{
  "model": "self-supervised image encoder",
  "dataset": "single toy objects rendered from many sides on busy backdrops",
  "train_examples": 50862,
  "image_size": 32,
  "crop_scale_min": 0.2,
  "horizontal_flip": true,
  "translate": 0.12,
  "color_jitter": 0.4,
  "method": "simclr",
  "arch": "mlp",
  "layers": 6,
  "norm": "layernorm",
  "norm_position": "pre",
  "activation": "relu",
  "mlp_ratio": 4,
  "inner_norm": false,
  "moe": "top_k",
  "drop_path": 0.1,
  "num_experts": 8,
  "moe_every": 2,
  "expert_mlp_ratio": 0.25,
  "experts_per_token": 1,
  "shared_expert": false,
  "width": 384,
  "projector_hidden": 512,
  "projector_out": 256,
  "projector_hidden_layers": 2,
  "temperature": 0.1,
  "residual_init": "none",
  "optimizer": "soap",
  "beta2": 0.999,
  "lr": 0.0016,
  "beta1": 0.95,
  "shampoo_beta": 0.999,
  "eps": 1e-08,
  "precondition_frequency": 32,
  "max_precond_dim": 1536,
  "one_sided": false,
  "adamw_lr_other_params": 0.0013,
  "grad_clip": 0.5,
  "ema_decay": 0.995,
  "steps": 14900,
  "batch_size": 512,
  "epochs": 150.0,
  "lr_schedule": "step",
  "warmup_steps": 2980,
  "weight_decay": 0.0,
  "adamw_weight_decay_other_params": 0
}
Rows from block 2 of a small self-supervised image encoder, named by matrix and row number. Rows with one number belong to one neuron. Each number is 128 + 24 x the weight over its row's rms, rounded and kept within 0 to 255. All counts start at 0. Numbers have three digits each.
After each neuron's rows are labels from the 100 images, of 14848, where the neuron reaches its highest value: "responds to" is what is common among them. Only what is clearly more common there than usual is listed. The data: single toy objects rendered from many sides on busy backdrops. In brackets: how many of the 100.
# fc1: MLP up (model.blocks.2.mlp.fc1.weight, 1536x384), inputs 0-191
# fc2: MLP down (model.blocks.2.mlp.fc2.weight, 384x1536, transposed), outputs 0-191

fc1.484:120157142136144132097082153111129116088141107108089120159137108139137106115061114141160122156062064108108110103141094164143135136114104139135125109166120187161131106139144089142138129130162120127126115110159154134121104147092093113062102134100093183111121093111126117142099132161166150150142150103113124152092163131125133109124134040144094126158112150118115138136111117111186122077174144149150089121145085138132102120111167138179170129084104118127124136106105100131087127140115094097150137148123122141119110134111122134165081095138154121117144122103083105139110161105092115143
fc2.484:118165085084163122131077110143141124131136110097186141117179150155136122079155136128102111098181152120173140113162062129147115120125155149112123157126170076121147094117140136151182112159099112113155132128121112116146110120177148143169137113135134111141128115134107133142136158108125087105093107147153128047137123117107096118126114147147142145127149087124133125146145169138131096186087120135137075151125117108162161073148113132100115122126177115116157099144146129106119133089130102135139135095105108152158145142084114163092170100116089110147158145144151159106135103158123170165
responds to: orange (35); red (28); yellow (27)

fc1.176:087141134114124142093087166124105184117122098153111162133104170128115061123110153099109120106092105124092129112135128131175122111101118099155122140148141117148145069124114145186139110150135113127118098136137122138125159160057075135118169147137102169135169089065127128137085082101117069133101122121159131155113152140106129162107103114114138114095162117104133186133142141103105094102143112141159134090148145079151095088139121134128139141120135112120108134147085116153138141135113140135158119125117147152121123150125136117126086125107086146138119146150135146119139099148107135099
fc2.176:161146138097110088142155141187111083083107116121119096160131147156147162096131089175109136163128123114108169152132135117120133133101139121135144120149097110136133149099177119135083136143140118087086138109128131145127106101147101132119072089130143110142112151121156130121148156110166207138090108154093122107132101105145138122150107115162124137143149110161130057139121115123103115144124151130103152137160111139121122118116130093136107091108143186112130120127182154139107089144139112157118143094149096112136140120139136124128167094138114126097106121080083112119146201130105065130
responds to: white (29)

fc1.696:182099115110105112148131137124101137103114170113133146114133119131150117138145108122144149129087166094104144127104127103165117103160111168155109101148137128182140134142152169055140146123139117102129162086138120124093130127137119100107112108153122130147092145130141100143099099139120094138072129128131090109116129104149102153107149133147120121147137087126124115119109161122183151148123139109130119076118113135113130101128114110135149152111097113137165151132100149116137130156143121142129143115170096155119121081121106173116119169133136158109108133155107119125101144079133152169
fc2.696:107152120142148145147149135122119084166146113119090136123126155132067134130160109085112138150111144164122119150136069122104118196094149094126138153101126134055126112126139106124119138129104107088112137111106158112145164133135130146136085120156149108114147114141123158091143156145119148150111156171126182136123102151114143114139138119098134114069097151130152133126156077139126110149145110132130107153152123168104116186122116151110094095131119129116083144146158109167119161127086119126149119110093134108106103132149132097140127096112153088149109100109141118158134109167131091131
responds to: from above (61); white (32)

fc1.472:089167131102102123161143150102076090120116123120127164125128123146122139130174117151092122172141156126121148143134143153119125125124167165110143085138118144124140146092145168120127141138120167115187116128140095101072106137124087137139114174132127141092148153130166106131154130114117126152085097139141119115096071119146112106151173160065118114097153133116117123095143134137116160140151151119114128079173124157118126135120124127148124126117144118126166110142146108134103141120089173131133087161130125161124142098139132086140127106162147103126111114049140128143128128128102142113
fc2.472:117056122132156130147157131179146151125148125139154137125135127139114136112083128117104121179111064123121105138155105083141150126132099104143156140124118099155093101112111099134108134071150107123115116152132151128174104114108140111141146119166163113131113157122098161081107167126121120160167166097110121146131145116105147153154082163119118079106129115166140101176132075129115124183089144133113128195106136128185137167172110147140148118167114136138147113102122159110136143095127116141104136084087107137120126095128096122092142123119168109112150164175116117129154150133136103149
responds to: blue (28)

fc1.276:115123127118129150114082096123151083146082079107131130096145107121141105102126134059098138133135132121083130120118156135141170113157113124130151161089066139107130147136125144129180129140157138169127146087142090167102097117108141108148100093129122107148102188177093118108182084107159110135147095106148097108151144061130131126171107179125146112162072138134144131117106163106139168152112127145122104140149141148129148125162148145135168127126090124122132094119154106092124147106141091107120130162137144128162122131084087086127119141122140174142135094144134126146127117128120162131
fc2.276:105147144102135110131145127108105137138167167141145163185146104123116157132126098138105117135097108128135130127140126096084079190099150125118162130169195097125088132134143139128107150097135077113116086101115170122096173154167102095086099130152163118133152094090122120114110171128126139122129169153138155100135103170087164127088121113126154118110141112169142111096139075177167104142118095132079134091120123129134131159138089128144106132148172109078139123130154113137109100134132184118137137091112056096130132136146140132158127145117150101151121137108111099160151128082118129152
responds to: hammer (39)

fc1.445:093145104123104111148121104116133137131137110181120114139119154105128115105127118107168120129087116107180135145113153130124152127112150084136117145085173105107144160146082112089103136115161157131168119129142083114132110098134139131122115146158113175146130115072116140104102129068186165136150113145127157143149134138115106132123113124104143154143085096123149153167173141150095153107144113132153106107138137116139139150141102106098150174131122105141132130107173114179152059151150134091122152135110161116145146131093119081124108116125106080168098111139154176171167145123127155092
fc2.445:110168084104120129129141132110139109146112125108110108144127122114137119083119143133097124128117147150125134106135147105139117111172129100093117124109131119159097095144127151103085139174103096144092135111136130145117131145155129142153088124126161121151123117127109105110164108143100167094097122121145114126151134099151150121140094123178143137133138172133132107156111146140106136138097141125127094160109134141105086108125152126140130110118154129110133147124094093120086128102116166083103112110214152122130120073128098087142132106129163170103133155083089152114128120136092142119
responds to: white (30)

fc1.759:134117163153143130069151135141124160109155136133108104078113099201178126135134166151104148174122123176112161143154159146099081122146108142100117143125162141112118159108167158125124149121124188111134140135149117151134172101119146111155187111121096113165122105114076092130153103100131102112065128122136099136132092166130118129114114146188109087121125107112133112137112130130152147127142109123132127152077151076125106131067169146164109102121135116117130147175130126106107116156129113171143169103114090127140112133136168124144141148168152129130155079153123122169119125124119066081
fc2.759:146147134134164120134143159084109100132099134169124152105154113089083105133108130085134132144137104108116122098127128125097170119144134107114099135142126089137123107111158124111132145069156135120163126140076134143118176085070200126137118148096122109115131124091140139111087110127127132131135109176128136116131148150106118109131125145085140167135132158128104115100117154129166118117105139120129138164167117126138140122121105118127163132101133111128143113125141133096098143116137129131121091142094138129129161148089124149095168151144135114135136163091153152086096113130154095126
responds to: red (26); sofa (25)

fc1.342:097159138125135124123131142124146121090188109142141132176138167105093103128135104117152121145158095133125088127135071117141136127148120094121105134116131120129127140116117098137131146128127140118140099138143090148153162124135135114139080121098137121157163094117097178131090132137093137152155164124117120148116171130122108138160125101132171126116098111113139127154082108134110094107143117125107087156125145140125115130068126102088103119163080157145095102096136138110126129115127127103116093108136163128146106155164169139129090131133101102112150117136082129098133150130111149068
fc2.342:119112121150122152146115105137083129136112149115146119082145052168167138133090136099103158138151133113124162092168115122116112136125150143147134146137130135096150121128123120113130092149102099149115142115110143172098100083103158151088144103117148158122115097083137093119134112134140134074143102112164087145104139169086152124110091123108108116104111160129157144136122095138168143148122115152159138103114160129110155125135133136122108154077112131098124091139141132136111102117148107122178105149176126136107111101080139128130098117113140135161163144113118133151100115099127141172
responds to: from above (62)

fc1.626:130114148130115130111130145151114162126163132137125153132104117151128112143123193125136189089092170102116136160176158151136114136120108151140143114108166128127109116125133156127147113183139117116114111140118167184162086126114143151132123173099064140138110116134099117139124121111157150105080135210159121124116143119132104119143169134134133085110133151127120093093112121132152094134146111101125174102151108138154139176137155098145102079100122122109097128136077116137102126129130118154137170116098173112087138099088157139146115175095116109133131192125139168120128137118111116139
fc2.626:164179163099140140106150082099149109114176131146130076140139122096096122168115145102143136109087104116161110124117162122123139079133120164134121124143091138155156104197096097128128132082116131120099168146155115118110161101110123121106194115150142056094112124125155118110117101124129128090154139122126149151172133142097147138120091192144113158145109119122105146145128153124146128148100113125135099120124142128137140083099123160120132148078182164144151154105173179092138103156104149109124086116166141129150187137113105137124093085135104129169094109146131108077060149139162109121
responds to: from above (60); yellow (30)

fc1.315:157144122115140171121082091129129154116157114166096127168125151149133149118100107118096139106119119135097156114075145102118133109150067138140096090114122126138090173091124170132159111140120136115131084148170149179104124124145142135141148121133068162126102143115110117133149098133121117149105119133143126112155113169133123110146130124086175174125150146089132130114096113118115128129100109152128107150154203088137158140097095106116112140144119115141135174139153141135139118125142131114120078126143124110123159087179115142136114155118129089138157115126113153157082101113150107127
fc2.315:111099175104166151068119134153111115139126125100123129102161135086165126150162130125141143133200126162164111184124097137141143157158156132174148143155126135172106094158105122135101095163111086108121156122125126112162100148091127138133127100105153171105132167098124166125163135116134142114097091145126157101065127059125139106160147131141105116134135129109131142129093134159150125124128144138099146149130100137089095132181152140112108103143131153129069119118168120143121134132124139149095122157155105174146109146125147113115131158118109142109090157121135152103115168123132123115
responds to: red (42)

fc1.421:136132164152143116132173103113128110123144134142104096123135121162148133123114121086120166109145123126125140151144139145114146103104132118087163107135155111164149098117158085099120171119087172147178125096123117092120138116188125147149138148103138116118084140153166103153173116130111165090120161115125154121143121145145103115122120131131130163110091154125160144170135135107128150145116130156124121076160159136164108113141136160144158115107140089116117114147132110128169120106145109127136114082181123127116110092132131088163110089165108095109120122120137120127117131124144126086
fc2.421:093121097100102167126100149140141095104130113175145153147120123124110110115110120131158113130105129082098129107133109123174096112162118139168095150095110155097124135139116143125121108112110104117137142128146167146125140106080124145101078170146128140073101081121127156122088156125109099162173093171104101147116133093126128129118099094116105099144186136136070124062170073135132114108138147133145120178105145132100163138135126097109103124149114128144142115115124132101080132123132134147109155116118104110117150178105129128097140126115141157130125127099140165104102129120095151140
responds to: from above (69); blue (60)

fc1.231:139131155102069150144103117143091103112127103134148136097130132137120145102088134163157168101137109112131139199137112127121148117137086109127137142131104131133072097119161137169175140079120153085088156114140119127106137115155113122118142107125137155085117145134112140100121111110123156147091154104183149108191167142143113121119110118100103158143120134126156117130138197157121178122139112110122136141170074141113090141100168119122165119120150128106070169152153131112097169101111105145152160135095125112122151111068159138158115135128133160143113131124098126152132113115175120102
fc2.231:098131123178141163138096148095090163153108135128098148154133122166110091152153148129161132163080125085087142144147101126100145139151121155111112127125143202122146093108095119148142146145158125154122100128110135107122137165121191108101107130156103120145115134112117087124100118119133137122144105096097131092140119139103103118100132142122173130136117143135113099171140117121147091127120123082125146150066160099139104136122138096108111148133126125120096119090141120120142120109107108107176145124160107182128136117152125084153161113136158123120097103144161120162131119162155152135
responds to: white (25)

fc1.562:135135063143124109137150093137103170133139110123116124128127081136127110115102106146086111151129114141172188120114117105105103104151124153119181083115089152193166123103154140121127147148150123121115093103133127092129140143141106119100137116167106177165121145117147152082135149088140102132200120128107173052120111127118164144127119126142142144104129120126137083136125134145096142168164156163128109130112118139147115151123092128171131100138142089104119155105131129150125120140146134122115139115141140141120124155123174143116136100144147123143178079115118119101155147102137107146
fc2.562:117075146093118147094136134149170105150136120112139141089105139115134095144140101128134128088148163128115075115085119139122144097110064079107118123105133102116124141144064138107158110098148097133122144100080160127153197144125131142119111167081126109114165149147125113139127087103107145116101153096122129189127144164148121108154110098107078124144117158160158107151121125101148115123095102089101135095125131139124126109134129137143157116088102169111170061139158125116096134131155130144139087163127134126150140102130101152145147117120116147176110142155125091168142122147123098091
responds to: blue (33)

fc1.470:123157151113081137167115130168087139101128107155094126156109164180098095061126113151152105146160129126102129128151123110118136128131135123146096125125133110131134114137150146148138158156119171114144067125147122107090141132135139122150124125152091124081133142149100136133114156133104097091115143076079088094112143150138131132135088104144132121147140147157128118123163146103106137149112135100122138155126136114090145088158112116145120106115088116106110155118106112140162110178131136137141111131151146111138103127143146128140154149188120124089133138072130151133153142095138136120
fc2.470:115092138170155120109137153145127134157119101125126143112153122117115125116150119142062125117128151158130132106085117135131091122115091162136137092116136165094150132123116125139131147131125132144134109131096129086109153111118136123164123130147104151103149102151135138101108147120145116166133115160193164123122110185148128099114156157108117180133085116140124119142133128148123125130128103123093103151133141108126146118094180150149127101132170145126118096082108133165088115118090106160112140136081117135121136139112123130147098155096190144120117143142102112117099118139119120168
responds to: from above (61); white (27)

fc1.65:134130116146139074138128163136118132140111146163157118134135111126112128200140141143097133111115140113126131094123151135060174087124108143108094117120110171158118103115121143120126131136098162118104079143100120088138087105091139179136106133144122174134127165158141110150148127121130087132154105074101093079160125131129107117132165092126104083158145100098106100103130157181138112153176100120085111124131122153095108139153123158084133116138120130118088122117106103153123125104161132173101135098102126112151108100154137130082131161132088123155101141144124143134097115133133127141
fc2.65:120114144093084128154160098120120147121129157124117151108152124113158147072112128119135135157157101153088149136136141148132098126066194089158197160124114114107163146142094114130115133102145075116134106116149117149147153124185142141110114117101115112140150116106096152112077124150118167115101132181160165141114126116121141144135124119192125164118099134199156116095119084122110148107136148154127125127131107141118156089127126139160125076153125136104148119111170135141132074153118115083113127134096095098134143141090103116159107134126118096141125132140154130123138149126105150128
responds to: white (34)

fc1.655:110135156101138111129104122187124117105100114129125148113145170160120147131135137156128122133160135129142121153133157123159110112117065143146099147164128131150090147097106115119174098178089096138134106160164114113154132128195105151120126137152129169101148104143124118146094062117086121103119115142116131130111089121115105096157129163073091151105122125141184118165115130139184121143141124139125147116093099142143108151146135099166104127109113089121087162115125148195113131116129125137109122104164094153186181102160150149121144109147148156164118139142107140114151115117135148114
fc2.655:144148130151159130067129142087123130098132138110150095173116106117131154152073133095129120123131097125122174131163103147130121112132173161109087175094183129137124152165154170147125144134163149155136110134160136107124115145114160125103127102172119103147115137157134115145126160109128096158090130137107131148134137082156105141144156133165152110121136156189113154108121120098162144174097141098188167158147133117138142140117126114133121094124100164117168109166097111095134184149158148159117140137138143138130095110129127122142164110108130168140118107108131138142083103124108080117
responds to: blue (39)

fc1.592:134135106112119127154147138152142123142092104122096146120117140109138082104109124094165125168151154126168117122125113105134163103126129158122100121103121125144126143105147117139150128108095130123181132085144120125149126110160080133130079150129149129143122138123109113118104102116112135119105159193110119090155107103086141159126104074146132122153140099086119087138152082116112126124096102126120130102112106145106113113054162086158140104108117146153102107152122131122099123092097163081151115139122113159101132179139136103114104115142148138152149096107145153116109144144095093128
fc2.592:146118139126140118101073111089136120167175106147181131092139073135144171166152111144063150068109108148133150142131142158081129138124141112139140104169128135159135109152107109120115118138145160133088178116118156152103150178122169173099128116129098108138118103114154147129137184120128119161096125135151164128115114095167124127124128149162147123098128134161131161124097129130151101130107142161130086127179144123175139150120115137137138151148127118103158159082133106107142136146142114158096142108145130115132128094115164163156113137115143097100115164126124141104113153114142165103
responds to: red (60)

fc1.56:162145096115132152127114102078086131154133165144099143110132100105111148114136114090091102125149103129125135118153153133110119155152109125147108125151126167095110119097107132129116108063145103118106068113089163167151145101156136139141100139133117111109107150126114133120108138130093147101115125143102141141134141123106104137123149130179096144139164131140142091112127151126136124135112098107077111075097142140126140143131111077131144097122138120150088145144149162115134151105106132132100133182130152127177151154121135120107094139123169095115157132121137159148161106156124136083
fc2.56:128132162148167114113108119144152131132134094121117135126118135142097130138143121138163131140120071082133150104142095114100167117135099164134117113154154151160119127157129131108153131156162148124169091138161164109139125111120155130125117160139140150112109066126181164127151101102152141169159104125157098102172145169126150109108133170079136123112098146100104128126128130097107099141101154133128126157131146116139154100135152154146092151097111101155146112096087080159150149150088138073136127124114162133081104147107069143120179084136097133113112125137139105122128144056184105146
responds to: blue (60)

fc1.284:153119153139132146119124121123190090114112131136146090148141152120129119172162159130111127096124111136138104125147134105159097136120105141169153143123115169154112112146119133095103138134062157108131105105119151095149196124119058112147128157166132079149141160150089146128124120142154152098148151093162122128085116072154090143186133108118096129108165135175130133102143111153109099150156110114090139090127149134160163127140123069115181115124142069101131090178102156159141129135085152152123155143127135119141125144140172114094106133116129148126097125082114157086126151144107109084
fc2.284:125164125094143125109144144131129132153149118132095114103126106138123141116119138151137121127106118114146134127128109153089173121109133146085132110131111087136152184136118117124161099156160134142137112154159109152142106132121181179136125102082153134113134113091108074139113131095129154134138105140084129159143146186132119138107107158099195142169120150127112125130134092081165156130082133155093128198129124111129093118115185187134082133110124150130129122089165118087084154132170091125136087155140105131100101137138091166151154110146141095155153162130139126133128132147117185141
responds to: blue (25)

fc1.663:151095067098111156142143162126114110136172146162122127119129075154090130101144102175141136113101116097107114113129120159112141105117153125139143118134125109157138141124152159136154135115095156131113139124178138091084146114147126092098107116142198107145163134091147109148153176138107121130136144138053113124151120137143110166160149115114105098141096141134134118169139097126143135116106141111134123114131103096146126146172092097138129128110133154129108170128119154143134130122124133112154118149103090136129151175135115129118093165172142098130080149119167142113122129138140113119
fc2.663:074165141153115122100089089131113147138114114148116116158111120084086097171101146132159130164143104136129154119094068161148116134145140122080106137152113180129159114154063112121148095121163101151122131150126122104116114154127137151145164134146078098097139123177112153098128116133116133123140102128144104150099140126104160104100090138141137167154159121090131091131156151089117163132167127147100129126093114126119139161113146161125159144132135126117144107127167136119145148127183088158132180148168156133116155126170082095155123104116106147170120154129097149109155093110168118128
responds to: white (25)

fc1.57:145154093127138120148078087099146124126132093141120140116108149139141117102158116196100124175113140098146079135117160090121149132141120113103106133117100112141120110205189137107147104125138158114147127133161162124106117106158120135102175147153114110111136147155158092109069156148169103110113111128093119152130142133087116122118172157100144116133136121120147166163125126148121119143147149139092128107111145154123130151140107135122109168136120158172126137145108114130164134158144096087110087129109135132117145159137125083116097147181138116102123110121094089124147115103110127120
fc2.57:139113107150152171131200116147160121134106194132133091140096092155132145141173161104169125114119145149088157143098115129162135170110110135127158123105088128123097132151113139129131130112163124128128145151081127109138132137154101131147121163096142104138101174133125105148131108131117183120150128135133128096118138140169090126115134135107084102127138171122146113110167127095106117161092106095062151126131080116141109139118131139061148096144170134117114143156186129095120098131098155138113142131149149112152165127139161147107121180135070105108111123123156151185128070170175162149
responds to: white (34)

fc1.352:117128127157142149122079116116130099117164153141147095132111110166070148142163121133091133121118102112121097128113145133134126107109188126144135109113112095182129122098134106137123130125128149139092144141162118145107137125151187128117133130146114159134118151122123125113113139125127126183098106135169118122149171107121103153130128153117121074124146150100131129143157109120163158127137123125086086150092150150135119142167128086124173122134117150157161130069134130136128104136101179110115148156140119143131142120120144123137126162090115158128145126137150098136107147126146145084
fc2.352:160124065104142118133113139142181119140087078147126132118111107105119127170102188134146142158143109106122123123125137116175122144140092149139162160127132163152151140140100125131131170157127138105138120168136141093118088118084103140142125142152140174148184110152130082100112109141108138126089111139117143104156102122113161111163081100108148154155183131122118050150097160156118147099138145122153164088150132136122099165108139163102111102114107139116132114165111149112140128081126133116128148127131142067128146122093128118177103092137132103109129164102113108102152104114107147121
responds to: from above (67)

fc1.150:109146109109101088101144093101128151110131160165129153089122127094156098122132154148083063099096108139141117097141145102131124133118132107118126084135139104108107135132140106111130145119141096159110133115139140159131136120150109139121121093147168105115172143125112073132115095107127091113152135136146109126120125090135115120140145104113145109122108129137102116123146159144104108111123134130114132125132099088129110131157148126110122131087093099140118131117127159093071136122096128126113106143104106125127144106165083136120128088162148116124118180151101142080096120127130076119
fc2.150:144122156150131147117129114158125105102154125121120106172115144128111126125140132106096141127146144156181165174143138158144128105143112188137142150136152143114139167144131132157175099138128159131137128079147100086111129135123116122137162169091079152130064113155108135093142159201125144095078139155154079079138111115178139144099164125124127143099116143104112148159119136105104107134143114135157106128136160106132139127122160151114112108111106160119120148195115139118159116135198092106157144119145177114119136118170150086108126195136120138113169131153152132140141148108129202131
responds to: red (29)

fc1.753:127150074141179126104117122089162170112132155143140155126107114105103141130152165111126117121143055137175151124117098142134122150150115108113157142124078122116142126110191151112127110159119129169153120123113109063147143159141125128109137149062141157129090090146125110148114188167119144144126123172147094136162114123145176101160134128093161138139161162118128144116127120146147130106112102182148142126135140095161170106134087124148151082177150082134139124123135113122109143139174135121159151149101139137123118154146171129158112132122129134139138090142159135132093174102102154149
fc2.753:113140140117078173112151127143110100143142162133143124113132166138142103136118081170132134154126134116107108123159120133161107085101146164142120174128171117151160122155087078104134135107156141137165109075107088156103126111106130112176116143154132086170184092161126164083134130152124110118134101087138128131120146118112070095130111132150130152076122128148128075161131160149083131177131179140101138114121097165094108121142148135093158155126156148084140155135104138144160128139131111142088135116118129156136088102099135094135158135121174118105131128160128116134175131170123111143
responds to: red (56)

fc1.113:139171132129136095134122116080136132112082046153176103113124157139114164099134147087126097102132124125160124138094141130136130094122117163096129160141109122109116062144132123116146140111119201111095122144118124159092145167141127136089102128125128152169151144176149100118130128131117119108104112123091111136173132126149167166143094127146143121125139129165111152150088128149127151164129116148115162090165128113123135091138142094073152164143109131138122144087097099141110128119081118165180093148147088152103098110124119161132119108135131122138156150140110163105105149105129133111
fc2.113:141102130095147112114101147157134120184128169082140145147135079139132158157148107135117121138119143098092149112120148106160106123166150119119155093107152125177118185125122139149183089108139112137163140115151115137127098078097124119110121110136156107097140114110119175135111129122162133133111128136124091131070125103113118152113134123076101159123084100076132070104149083119146073116111154148138147148133098106120130152147175107138171086138137129117115093109130120180130179142120097138125149153132165151160120154144128096110128155123121116126165124127121128107141140153172117140
responds to: hammer (36)

fc1.272:136125101081163165091117109113140121134075073151096123155126143178101128095162133149079129123116099114134119130118106126167109117147099123114127070123138142159129092134084143170127134115152118115162129056155119148093149122119069134113043151130116113166126125133131148118142129125111110139066120148107114093100124121151156177137160099133092117176116104113188118136145166133161106131144161092123101131118127112116145098128121091138174098126106114103060107083096151139114143109108118134107127128158148162146103126133136105101129155149141093125149127106098117104142163104137128123
fc2.272:154106135128152086112129110125146117130129170092172105090132113141165096128144108088128149101113125132119157118136132138136132143079122111144131119126095094121116119100164121122155111113124092166094154110118134118172102137154186159116169099116133103060103127138131127164140102157181097122101126135137112139144115174109098108118096156105155113096129177125116161140117102077150130093110158188113116129141107170163128128114162133104120116121182132189165103141151110150130119093163137124195145141104124105122098134094126127140086118081131141134142143131138147114090141099150154146
responds to: from above (67)

fc1.337:131120129093162164076101055123119135122125171095114159122124135114104107110121120171151145092108138138123124086116185129166143160112106164116151125125103142138164113162109157176099071135124127105106090152181110138133136127135125139095120139036129156113161116124135132139154150115111147162115141126149126101094101116083131123097118146134137108124100120133144119110155162094121099122125167121124108122116142110117146128152138138118149107142130124128132144087163134143158107086126109133115150176128140169114111131112110125151142130155111143161105105137108140102117106104123114080
fc2.337:101116108134111100148129112117144113138126116123111124148136085130119129105155151119097138134132116121130145111097107136108110124111100129169154103166127109136107101098124106076125133085170114132122123135134077082126113138135161141138133127162129098166174126125095162106131113124076152108139108095142117189140168121135168104128142114138100151133107100093110116113115129132129105112120098096144158162138090139182105155158105119131114136111184081116176116138098134119115126168136147129130094124125112107134157134143114133119168136117162135104117137132143144143130146125130093173
responds to: blue (26)

fc1.465:136131109099128115181134126146110118091157087132116134114139118167117192080134123101136127154117092108137153119113113088135124150145131099113088158117125114109107125114113163141090115133111132131115167127105116151131154097147103154110134150142122117120089129166109110165141133115153094119075150136133153125144172145125133185096120132131113120139149162153164136120125122144166146177156154101150114163102161108134177135157129128100132092097136135099110067106104146068114122162073099126121118150119123109134158126122134137141125146070173141169142117102115192120152099140146177134
fc2.465:116137108148101151090123147090118106158139147131124104078159146103091093156109143159107099131135122129129112133139127163109132080093182167121117115126129155166153154131146133102126155115116148096145106143131117120109136122138151099135148101144136160141148159134116177108093152137137162116142117108110158168129101127119121147168122115098133135109117104123122088105142131120118093127150151129102165091128124159122119164111148087145146146130158106131153174161131106121155145090154119148137144139139158142118091091142164113158173075117141100084125102158116062157142120118108044151
responds to: orange (25)

fc1.317:180145081139131140106151134167157139088119111107113113138179074149107144073131134122108128140112153113085144102122161124124131167157120083115091111138095120121146120112093161121130150121110073156148112120095152094147156103130139127115113120153143134111142090092106114118135077127141116135133134154146097116064164120099133113124138120128150092133127154139131150145131138106179105169123105151124106055113110145135145113112144155152100141119086140137126128147150122147114120090113143160154124131129115131158138093187121139142099148087133141111094095121103100137104091161162099150
fc2.317:066134168071155097148130107168134151129183138131128155099096158140117107161117148127150133146147156100154142130160119146125104108122112148155123149094118163119123144036144097130154148099128141118097095149102144114114111120104136113118122124162123151122151128101133142139124135134103102096124155144132136138168149129155132139135143105104103110108141116125150126139110117120108133111125072105110159177118117127126136160090102130116178116114152124111094129099099174148124121181082139131117149111116148130115142132095123088153109142120093054142110126100127134136130146161126122120
responds to: white (28); pink (25)

fc1.335:131152094119141164125171143090139134080104141135090102127153102115137089103136149123144114149147104154136132066112099147118107131112142085108167106139091096112145148115130098145147138146118125113147133122128151106119142143137154178166113123155186090120110118111155122141142169143155140098108107131141151137156151145103124116115150156121162113132137148111142183124135148118130110153093146154125095110140126121077130099112085118120125136124164103154114134147101143140160139164135133175110099123108129095137165129092128142110124134085106123089097089125155154132094114154107098086
fc2.335:093140099103120087112094116140136118126161110148166079158106137122117163145091122143094121134123136100100144124132154118180111120135133144161105123125113155109130117148095134137130136139143114123117120084123126112129122094162128115151149128084095149120128106144126110107095063124059134140114106150119116134147134110172132123092121121113128132119133138155145090150075123137095145119170115100132130142105153127155111089101095120103126113089122134161128174127153127161106089148104129145112121126135117156114097124132128146125090148148158108145145152167102051146153145118147135138
responds to: blue (28)

fc1.333:120103152118114126142170143104120100115122100116147089121109110086182177107113174122075104174092166151105137136130132127107131131144113138136110115104103166085090163102159087125147120118099106122094137105144159102104114132131138163136144129136107099185136139097142096157161135125139135113117113144133108134150121131162150126127078110130118115124174120134129119172149091110148135173136113096103102139126089115134126132164119159177134136131144121145106130166165103116129149131152114110159154117115118110144158099125145119150081130149098146171082121107127139152140171135128096149
fc2.333:097146134146137112113086122142115120115097125113123142089151118137090095163162126129158133088110115116142134139087101137106112134151118121128135122115126066167131113139109154097121133109131143127171111116117119131137144146131145111139115114131143146123102124136095180114112164142157079142157156121103150125094156114099115131105165157113126115134131134100143164133158130121125160104130106132150157094139149127106154117137110118129137112153136107094148100120103167123112134105130158118091083162132124156099095116126126141131159135099152123115159114113147069080096114117109166103
responds to: red (28)